{
  "arch": "squeezenet",
  "train_examples": 145000,
  "horizontal_flip": false,
  "norm": "batchnorm",
  "activation": "relu",
  "stem": "single",
  "num_labels": 18,
  "init": "trunc_normal_002",
  "beta1": 0.9,
  "epochs": 90.4,
  "lr_schedule": "wsd",
  "final_lr_fraction": 0,
  "warmup_steps": 1280,
  "weight_decay": 0.2
}
Rows from block 4, named by matrix and row number. Rows with one number belong to one channel. Each number is 200 + 40 x the weight over the matrix's rms, rounded and kept within 0 to 999. All counts start at 0.
# sq0: squeeze pointwise conv (model.blocks.4.sq.0.weight, 64x256x1x1), inputs 192-255
# e30: expand 3x3 conv (model.blocks.4.e3.0.weight, 128x64x3x3, transposed), outputs 21-27, a 3x3 kernel for each
sq0.49,271,199,191,197,210,226,256,211,300,208,176,196,185,204,152,218,182,162,201,179,245,225,240,165,248,123,218,187,286,121,201,143,183,185,166,203,118,174,194,150,205,177,212,142,210,252,155,246,163,196,157,205,190,213,223,237,141,174,150,204,218,176,207,199
sq0.50,140,173,160,155,203,274,215,205,198,192,213,249,152,241,206,198,226,155,207,207,77,184,197,149,192,211,236,170,132,135,183,118,217,144,239,218,183,221,168,201,209,173,259,199,223,191,188,167,122,224,272,192,183,187,206,193,195,149,180,186,162,246,194,92
sq0.51,212,167,180,230,220,251,161,221,189,214,217,246,191,224,169,273,165,188,198,190,99,170,211,192,151,202,248,168,143,168,174,153,186,243,165,185,232,250,206,184,202,166,230,215,186,241,217,193,104,178,191,208,193,169,181,207,138,211,123,242,212,187,199,127
sq0.52,107,195,148,136,195,201,126,207,181,221,199,222,197,207,161,192,195,208,245,198,139,228,235,146,194,196,286,204,137,110,189,132,183,196,264,198,199,227,217,177,200,173,273,207,129,157,182,225,201,224,136,169,212,178,188,269,176,168,171,227,218,208,165,149
sq0.53,210,223,220,115,139,196,226,153,201,211,311,162,157,149,153,232,147,196,160,160,216,107,188,116,220,212,147,126,148,204,224,175,182,172,149,188,166,126,217,158,205,169,162,172,286,73,175,207,193,198,128,70,159,156,210,179,191,100,145,164,197,132,162,199
sq0.54,243,182,192,202,214,129,121,158,177,202,137,187,157,202,176,125,162,241,354,164,226,180,282,300,192,183,198,196,182,261,148,212,224,202,192,224,125,196,243,242,255,100,191,124,185,161,246,186,186,163,191,175,160,192,186,155,217,148,202,126,174,170,228,188
sq0.55,219,236,234,217,184,264,195,207,212,210,218,256,246,152,163,112,250,63,104,138,191,113,160,132,272,237,218,128,216,202,164,115,236,92,203,215,238,231,198,195,219,220,151,232,195,135,96,248,204,155,161,149,143,206,149,265,61,169,227,154,198,233,207,179
sq0.56,189,214,192,163,61,165,152,275,218,223,139,143,142,223,286,72,172,208,196,187,129,175,236,242,270,196,185,198,207,228,88,213,208,177,155,227,210,154,257,159,238,149,184,171,150,118,269,127,147,45,199,196,165,155,238,184,153,122,158,210,274,236,186,177
sq0.57,279,176,217,237,97,144,310,215,183,271,112,193,242,205,241,154,164,147,207,167,187,169,152,114,237,165,212,216,214,246,170,227,109,220,248,212,120,174,89,175,176,196,198,181,130,235,201,180,201,154,189,183,213,250,186,194,199,173,215,163,273,236,185,233
sq0.58,133,260,252,186,197,162,174,212,204,218,138,232,167,171,419,166,214,172,173,184,200,264,191,203,234,135,170,279,174,215,145,231,232,229,193,228,204,245,189,225,174,226,149,245,198,199,201,155,183,156,208,130,209,183,241,211,196,193,138,152,244,124,191,217
sq0.59,240,186,183,214,137,132,245,222,110,294,159,164,233,259,255,154,171,145,224,188,198,62,203,176,219,84,235,267,94,225,133,215,222,221,227,158,183,117,209,209,194,168,184,198,137,149,253,221,193,176,194,169,209,224,192,236,102,84,174,115,255,184,142,186
e30.49,235,220,233,216,187,183,230,248,212,189,190,165,139,174,194,198,190,185,207,184,229,242,192,198,215,225,198,215,175,165,210,147,131,209,130,155,181,281,258,201,284,253,142,200,222,149,180,128,269,271,234,246,220,185,176,164,165,237,183,186,203,231,173
e30.50,244,213,153,256,207,119,203,131,113,171,163,178,193,169,182,186,157,186,215,222,206,171,191,196,211,215,200,211,177,210,179,176,210,234,162,211,232,186,173,174,167,188,181,173,164,196,181,181,145,182,184,207,184,199,184,182,220,147,177,182,201,229,206
e30.51,194,177,140,179,142,122,150,83,156,201,160,138,194,136,159,186,203,189,186,143,201,178,243,236,190,218,221,193,157,205,174,171,197,209,182,174,204,178,152,173,181,233,210,182,187,205,186,169,118,141,180,171,153,201,202,161,215,178,226,179,156,196,195
e30.52,191,198,245,183,219,277,142,148,236,211,217,189,267,197,190,211,230,210,234,202,187,159,190,191,212,209,207,251,174,175,204,230,191,216,238,221,242,204,211,208,159,145,158,149,163,237,173,172,171,144,171,176,164,217,240,189,198,220,236,164,159,211,182
e30.53,155,163,214,229,196,171,159,129,251,155,232,224,182,224,256,170,192,245,177,145,166,211,230,192,143,208,226,199,167,141,176,154,164,206,155,199,210,227,247,185,242,244,135,210,263,125,123,164,193,225,223,187,235,251,130,160,187,264,187,90,254,275,197
e30.54,219,262,219,190,178,220,236,201,162,148,105,133,183,183,169,251,258,232,192,180,232,181,229,249,137,160,201,168,199,225,157,180,115,210,174,162,170,160,217,179,160,140,144,193,195,173,226,234,137,85,136,159,140,179,157,142,167,162,203,200,205,220,129
e30.55,192,136,113,117,128,163,118,166,212,173,141,190,180,154,182,200,149,148,186,211,229,159,214,234,243,215,181,156,158,180,133,201,198,222,212,259,195,173,225,157,168,175,197,165,171,238,160,172,137,151,124,164,164,182,224,149,139,191,225,163,222,238,205
e30.56,216,216,109,246,206,173,211,188,213,209,247,115,221,217,120,190,140,171,204,135,148,157,157,187,234,164,233,202,114,143,258,161,81,227,186,182,132,162,141,143,262,164,178,236,213,95,120,149,230,225,148,270,202,223,164,279,232,205,220,227,185,173,215
e30.57,194,196,174,244,183,188,297,278,179,186,187,143,191,241,233,220,241,219,173,167,258,164,119,198,292,293,194,205,68,132,253,181,154,235,167,206,136,62,168,163,276,209,157,258,237,117,84,125,203,236,172,213,255,142,133,200,232,282,178,257,197,134,195
e30.58,222,177,162,167,168,227,175,199,267,201,296,218,230,265,227,114,159,142,242,218,201,217,193,180,245,183,161,97,153,251,213,263,241,212,247,178,122,136,190,172,258,226,123,223,254,131,178,163,207,251,227,224,231,210,151,199,205,192,169,173,169,125,160
e30.59,129,206,167,225,231,153,222,200,175,195,213,174,153,264,218,122,159,188,203,135,203,193,108,248,255,162,179,161,126,125,195,172,118,227,190,210,169,101,79,110,272,185,110,253,227,107,128,179,163,229,121,188,208,143,74,191,259,226,198,209,266,199,204